From a checkpoint of a small image classifier: activation gelu.
Rows from block 5, named by matrix and row number. Each number is 500 + 50 x the weight over its row's rms, rounded and kept within 0 to 999. All counts start at 0. Numbers have three digits each. After the name is the row's rms in percent of the matrix's.
# pw2: token mixer project (model.blocks.5.mixer.pw2.weight, 128x256), inputs 0-63
pw2.13 102:545403610531469505522472492632516497527487542495517500504464464419669531505554471567487568520484493585480544472536522503475512504537523451470466562501475427409438418518472562455488544476537442
pw2.14 091:557498557437553505465493520540534431528582483462449549494514522460441626461425459358488474472467512411482515503437513498543426527478436478641494539410501464388538540364442603505504540472494585
pw2.15 089:448469338576514532447474506538584528544555562528545482504508526538456435475500524420524495494471501578581407562512627543493577655505549458488511528474500473541471556441569504549531505465524439
pw2.16 100:549514440425499434527528538448461528440517493544571391480544508484498399539560463514514525507524469443517513489566423445469583549459453501514563468523509503520510498461567485460529474344502477
pw2.17 103:463444475439490388470443512421511453496578515458540537523492500507395542401528475521547499557560577521519525577498484477560506485453545523543431495471510556445557472450439533466497413561501558
pw2.18 103:522541514525402466483463515606540515470501597389500546542603474436559520595458558577452480452469408553542494544480520470410534473500518431502479454516489476520445400390466458498521492391457488
pw2.19 101:479570471453474488478499446530492441433490444380528509489543539562519662519523470514459583534447461480551495506566491521562478475422543412551599468467466477586504482474494501508579486664575428
pw2.20 099:552499520531490499503522444574457451548588528555436512478526464579471421454577463494468426476613502530555516375546448489544496500473565442587521511507433555450417485555504495505517538501486474
pw2.21 090:449505531479455464560509571576485527501522423529524446514517486528482457462500412402386398550484512578569543529405471429576423544476470488493437474484455535497484573477462514544477472519535620
pw2.22 103:503478483431559510515508507434526442476512585471516483456478556486433506500639459506505490479526540580404555573379529513459466545514534341429560528508484507492507477468504466524461508490518576
pw2.23 107:478521481570534468545535487568541483429438483570510446511498438499397369506575500435495475494535590524532599471512504518577451392462460636578543441413555517418436517537546465532496447472494554
pw2.24 107:471446592624431588474509488547560598487468474502478529562434472520548474413510520436521540532559579548509446524502487479528425586455527490490511466533580490525409573505531450487528505427495517
pw2.25 104:508419497523446554484491462473541487445504593405481560508594476531454448526472437532431508469520501459539451500531567517487474529473499479505414465540446512553528538446456480601475489621516473
pw2.26 098:521493443569500483523519535566425467434521504497539402513515431474570485440542557531400465569533461562477449489528449469443468473599518445612582459490507471585503527577477544569508411591562407
pw2.27 098:567502532523520484521497441493525427502572478549389525477428483495503539479429477552449541514578508443473601497438527437558488525383361381535465433508423519531554418506506410604521593546453538
pw2.28 100:554466563574482473465486511538543450561530475549536573523399467448500419495498583505515453466436403397564573422471382493499478469574531485424424457530476546370445485470504524524481502530523577
pw2.29 112:508558509500478541502610492481420415376472565595456511525592636362520470477441521474512455536536434469550454468486470474426499390444526418611610502488569583554517507462492582457444532534575489
pw2.30 091:496442555495516460449468518470521367526454488602569474546540485576493570519527540459489415464454523464505519545466427494555549464518432576490479495331416507373581541495528523576492506495537547
pw2.31 116:581521512492524446440541460518579477569551532467460486506526451476505415481466538548526556472453445450539597458565530518527515511496459469547482499512633551469509550531476493513581548517434495
pw2.32 102:460474537461535576529535499515569550519500549543484555469427469556571430579498490607540520524517388460469470510498459419439511461550458625480384467595512503421559577435488487553500489444463542
pw2.33 099:483470530475504520527468497524486498491548471602449522508548483459544533470540586524481556501481471583433547483464488529537416565518521506422578476374507463465575424411435498532600495430513544
pw2.34 106:475509454495534496481470516498441380512404449485417510574488475422409508425545441511553467467550436470470460596498558431526573472428466525578486438556532454624539445506497586578512443399432563
pw2.35 097:554461505610419400555502530462474481455586542438602500516518433468516428544444571467620419455540534465472409470549501510568503510584625503418493496522467526478512527482452558570531438514548532
pw2.36 097:472465451490526421565483501503509513522459522528511450506486549516560531469594463561504547502435392574557522556504535430478479493534518517446539528510494571475552578401472510480564587461456523
pw2.37 102:486434461499610501511499505447525490438458581514486506491551421528545455590499508575517464484513551419554497470502531515546528551474551499558534519465492553421523485533482455498509540532483516
pw2.38 103:491501499439547624469482535364446414546523521533524460469419492521521457436522420423394454566497495432525501491389428551569529462472538541554554519612505495474506547552489443533526522564584588
pw2.39 107:446484523502607500522541462510542522532593478386551614519497492494465592479555363499506429507514571600529561499507456484456508518587532396511509506474480523488508528421580470510506537580466477
pw2.40 078:492464451469493508456484445508506412510542515396496451524489576512471528521570528611494524520500485460526514540444423422495498531499510435515440495539489514482517411494501416462460480534496534
pw2.41 094:575519544477506457430545529508569614499588481536521553489478551549481488543447422496439450587532550513531525497468496517560528499511514482454464559526632506563489636471527556601488424510519491
pw2.42 102:514532510484525584499466499427574435505425521482488607603544452485535492574481576464511505506514474484559485514472473511532485398431541450465584471625467503502435534452468501516620502501394457
pw2.43 088:531539527437491472579503552480564473539554455512547427515554495456558564590572486473570535504522451597453483533534446481557502567541535554460543550559541464439420438417545506556501412594453429
pw2.44 096:440508481515499531479494495598517587557449396442485433492492459542454510428520525473585561537534550420483486493500497514489459501501500389446503512464576547441531469620458487516503508521528501
pw2.45 097:535534446559542611438502452531421526413434544476470421519548496495557513516504606503439475512457434458463461575575528537431464474499449426522569456598445536505576519499509479427453527442492525
pw2.46 104:493520454528527479470530525390420537565446512474504472484458569457482543510524478521492409537580492464435508499343511584427569502574430468530546532559554389573504500514521474549516484579532453
pw2.47 105:499513592514465538574513520520560481528480461532420450534428522530461456511395422487445509590560447682482474536517520427397492534513522509549615439423493485448600492524490552533457495447529591
pw2.48 110:495537471383497515462468571525516495566464501513497471530466526446478495528515276536566524512456573503455593511465495500459476491553449573414414492385404568518542471473505490550403508503520591
pw2.49 095:573539516604536479516495520420547471531495552493543424524452522527390438445469479562494507513484502424526487560435529486602539455487481525539549495448427465414508561520517492656596427429562468
pw2.50 099:522510498489463514496461588531432427527603540441533519415453490518475528448417522524518531549529515570493583511511463494490482595512463461452449510474516560553448625614546596496509485556573489
pw2.51 096:528467589535538507510573555503492496477487477489526487526567520447458486426472497527553475514578486549490392521473608370553519551488456473445498531541482493487472375389485535533554476527464546
pw2.52 100:421436526489559499538481431542572433577500445513407418472412548444425552465505505583498489459459500542536408499576444458447530473484507416551502555455487534368512536560569492457514529491448434
pw2.53 102:464478451431497465423462479614552582604539512505528583476578556546492512434514450531371589487546476445512455465501478562503476434555466557420523419458564469498474608482552411531425516496485509
pw2.54 095:511527473458577518447413545412470498540540527436503407478561513604473561500422340443541489452562582491469441459484522485474441506474518426494462561510587428495537464534461520542532538528462435
pw2.55 095:473515521441486586432462370464443481457614540516432405451471543566526516535470582572475542554548523498474383454551536501549532505485501440562443508522501495503491480517505540414569514549537441
pw2.56 103:487437525466481536538489575463552488462531548371552481504459528442449564452462485503445578459442584417479416535491473463465510388518419451479402514528528606513523469483552503420512502615489431
pw2.57 104:442528473538481502503582550478454426515404574427535528458506518464499574515491507435466516540539459560466486503413495538459463489549553485486468470563531528413467427442490456502557419494422403
pw2.58 102:466477401429477589443441520490460459461628521577595522456569501465556476480554492548489555502471480414481520447503545449520467526508510513490496458467479499466449551464483498498483492430409503
pw2.59 091:500555525430492510385444516496429450555425489485535472489530507410478545498483538496513540508528574506501460510446453490505522491552494440519481479547489503546522501646519476477493575384451509
pw2.60 105:623563569422492540516557528397457487493485475499556521522527479486520505547494510526485473509578514573451463542440508535465433516439495488499511529440495525468499521497465499551483473439505439
pw2.61 101:517512502598577505500490505562487481432439457494464548520468523553489662560511524483530539533459461529427528482525462444419493512588458516534476520566567596493509538528506558503528456499439539
pw2.62 104:537490552509495559515532436580553552510599451549425441505533515512416445523390582513619502490493530512472494584525496399470513493468578506474620420567625462523584500548421498431465535459493537
pw2.63 102:516455488492472506481516506524440468512470492437512473592478539506525391440535539520563549514563539423458498545540519488616526519434566450606457504544611505398487459561517506488564468577446569
pw2.64 092:517448523495521493510515451431505453506512512545515584456414426502531464463416463403582344552522486432552503562503508527427432500484515487497423609532452467536520492521464552564482539537523509
pw2.65 092:509530548517470432597468452625467490557506505415474531466560541493502552565405567461445440413559486487516495511583562529449492488443437495492525489537484488379427466385505563465495399397403529
pw2.66 096:465442452492507487484505474522516488404410569508457491551544516476525482571459490483599466446410436526445417496504476484547497480402513530493496552571515515449498434511478500502624454449478591
pw2.67 099:592568479473436420527458465487500508486425476468510520499553584489423439467457435481541555514527433482539661531466492520540440474422496581517469455487427534596449541427503461507508531598502480
pw2.68 097:398498555499533398479495527506483578484458581529454450532577487489535519480511435467529471499541419547506545491542460554483495390567453423596544485562525519519475523563482516533461491576488551
pw2.69 101:448575475502460561505503429470456490430440542569533540479517535417533452540446558473513462519467528410458541505556467501482494549489467408464514522518531517509544610523462525533606465488464426
pw2.70 104:557461456447504476573528513543604408533580568528546535465540488503478475491449423470457505490481525476485481546511494430493482491417578521506383393453506504351524515452572513573550521575468498
pw2.71 100:514583425448465479460528471378461444523529545464530513439510512474543597496454591510549457435400550448479417574448436468536453483419535413547484526492500539440526522447525575542523503502537398
pw2.72 096:492498563458599461590512466594346503541488441513419492567517490469497584507515558567526537528522415525519419521531529465560474563515521577465520459507555474472530464448487473422441511597565491
pw2.73 096:556462457442513514515503505468514484622568538506487517526455507496499521524423547458519402453482568533509458528412435522471522593562498473457439466572575409516504459517495497487463492479511451
pw2.74 106:469571409486413459470550576642555503499507489423478485518431563471531452456522438522577501527517493516498512460499489519508536567566489482559471521510553528539449506503506489499453502554563377
pw2.75 096:489510434510464314510470448516409471558408554486491515494471553534591500459497578504490574517506449519535462485534573481452499478500536560501473373508506461495521504580519567552493539470546452
pw2.76 099:585515495462510449596548464571537515524451551436462497504489447424519469501475551396498589480455507497467519501555399495490514625642481583532429467382541362488568529565454492498570486588566608
pw2.77 089:509499561465523519491554512399503544457490484514518499452456470471435530585504596514512495474426519498507507534468530507415503501464472548592466463495421549519526527488485541537463554573511630
pw2.78 098:549559415587476550521542448504434486529534469504484476467550380450551606507445559469490585470426552525488467506456487532462458417470505448479484408448548396467508450486534548439594537599563473
pw2.79 103:470454532458517577512494545510472517580447442441361478483488507543473497531391444387465554569494581500508423549528527554473507464452532505539529519472505564505477409559479515475515575548540561
pw2.80 096:525431610481460519498509499550503499489398505419468574497522414572549571644555476483569570499455512575543484514512559488520468431477641454515519448572529480469426489635527468432470533476561636
pw2.81 096:421588474569467523395490533484532474569528494466417386556553588485534513552487537502539397528501505504424537503456412553509548404478464510573434396578466543601522506551496467484583504470484419
pw2.82 103:456529466407478520511429439470556477487504497545488492487392595563444453553428522487612374463509575611469413501454518521456511493434504461518467532518457499456495418496517508460554508522513485
pw2.83 096:493475453594545530442536522364439385470508482506544515415514512409482518406483564451497410511510511535499550464470447512525491535599494474474577438555525401495536568445486450627585522506530583
pw2.84 094:459551543575603461505539488581517500374533436583579464529382493563468474466528582449539613477504541534495480537484505463539522478536475484525535504422559593464542578507489507466500512536521592
pw2.85 102:473480454528513532433480543373398532513484460526525582475484556478441524454498397546520515505443455505527488445575445502504507407565423545630423442486445536438527600510482499396387481545579496
pw2.86 094:556463514576468518505436460491487499481481509500539513560586480506530345465398591478443505404428344516468451430515452516485497427473534539540510517536601541555515565457487549499542471424475449
pw2.87 102:461539496471483509474514497480490472488527442443576590530499538500502551515537459509505457490543489515536501421470456561531550415501537502573636498435451582510513482495430521445526570468412554
pw2.88 109:455516566495510445425561533485521538424428426452446488486569422428493484575520459546502566542398424485516552536448465585445572529590551482488570506537551570434480479496543486469570491447504525
pw2.89 089:543467457601430457499438493535529439546480491464486471536481480487492473549465507404513500540495463530543502457553575530598478505602487535524577545551439438503498486497556499559440482469513566
pw2.90 105:538476509438520515457535456557429422469502483570521480506496581598534482615514388562506479524466488412469570473551476475497479519541503465630525473490475575451472571526485497535518465577461532
pw2.91 103:391490480431502585491429492447483561486538559519589529525440463588554534560473488492424438419516538614404611477564466467428457535402456482479486610475568455561454442551564548431596561517528494
pw2.92 102:512432457456516468498486492536510446580590478503524470448466475474542374635530539614478482479416452395485509540525494501510527566511521518514465385501453503466543562437514439621508546492489527
pw2.93 110:495486538472471496468506498615468541421460428477518508467556572578486393465559491432452562479470518445520465481549537578501489439538486449522508480498478499540479573540555462553513565591420424
pw2.94 098:512464440476447486546513567391394515522541493570506463530536466496473476435427446506513465495526580534520522520519535482461551509493508469539508460504440510488581398573479515514519512484469500
pw2.95 104:497458547455496475504451514527438461606618491512486501506506550587339518476471414424539406522593636510492484498417493516502531453503499484475423494537508489533499418538465446552521471483518459
pw2.96 097:506527511466473507512506494457504483414477493482509485472462499440371464524549528465419474482504512471503433464528487551451502440422463531480431457499575534443555449536529472483561586480430531
pw2.97 103:550526456378433476522555452438510510524519536501486566473526581529557387516431429423470478481560511434476519523483357390426486481567525616511531449407486466442440534445500453549497431543461550
pw2.98 098:536440507638541433491562575511514400640535573442445465505403592581450512473525467525517512507512465570464450516441486457457554555507528535492533542448504464490503544376490531535561527449497498
pw2.99 095:499547518534557499535478546485565498465460508512549440433581457570572495547437545541617533496522475497486511440483539544563542532369465456507528464560503533535572460406587485469498631434403465
pw2.100 097:477521462467472562513484489514591569446502531454526562483490556519562365581403502603526518418534461424646477429476550463425447493486538537465562487520515458506537429536493482434526478461507533
pw2.101 097:483516468486524488468545450487456491539489518524552460557537560552484519554443420446516448508504635403446515486515455494546502495466615649517523528504610499505525502508486543563523516529562476
pw2.102 104:465407573522406489495453459340548457482503420478540521507501440541497485470592522578491408534495439485486467540499491550484495425465505542469586434522540482505426451570522547549509453521602443
pw2.103 100:469479414444503507530495485494540488539478475548491535491485466536512486585522527568420511443569494452451457465463549454500528516454455428494458585618498515446527468532449510449532447393490499
pw2.104 096:512527599442541582532508532468482443419464539456507549471534494481471479572401404451405540451543479465537595500534466482612458484567514419503449451531531439540417528530505490597591467571592503
pw2.105 102:485477433477498522485512576513497422428478519414521533484423480477511559552424482505524488493534527491497510465548466474485519476526521506475551542491387507568521464468553566501425502566519593
pw2.106 103:515462520384474439465541467293412492512522464517487449516554491475446441503565467558502520553520488514467351616516484391590431497468536485504553524522506572636464460496481569436468557493417484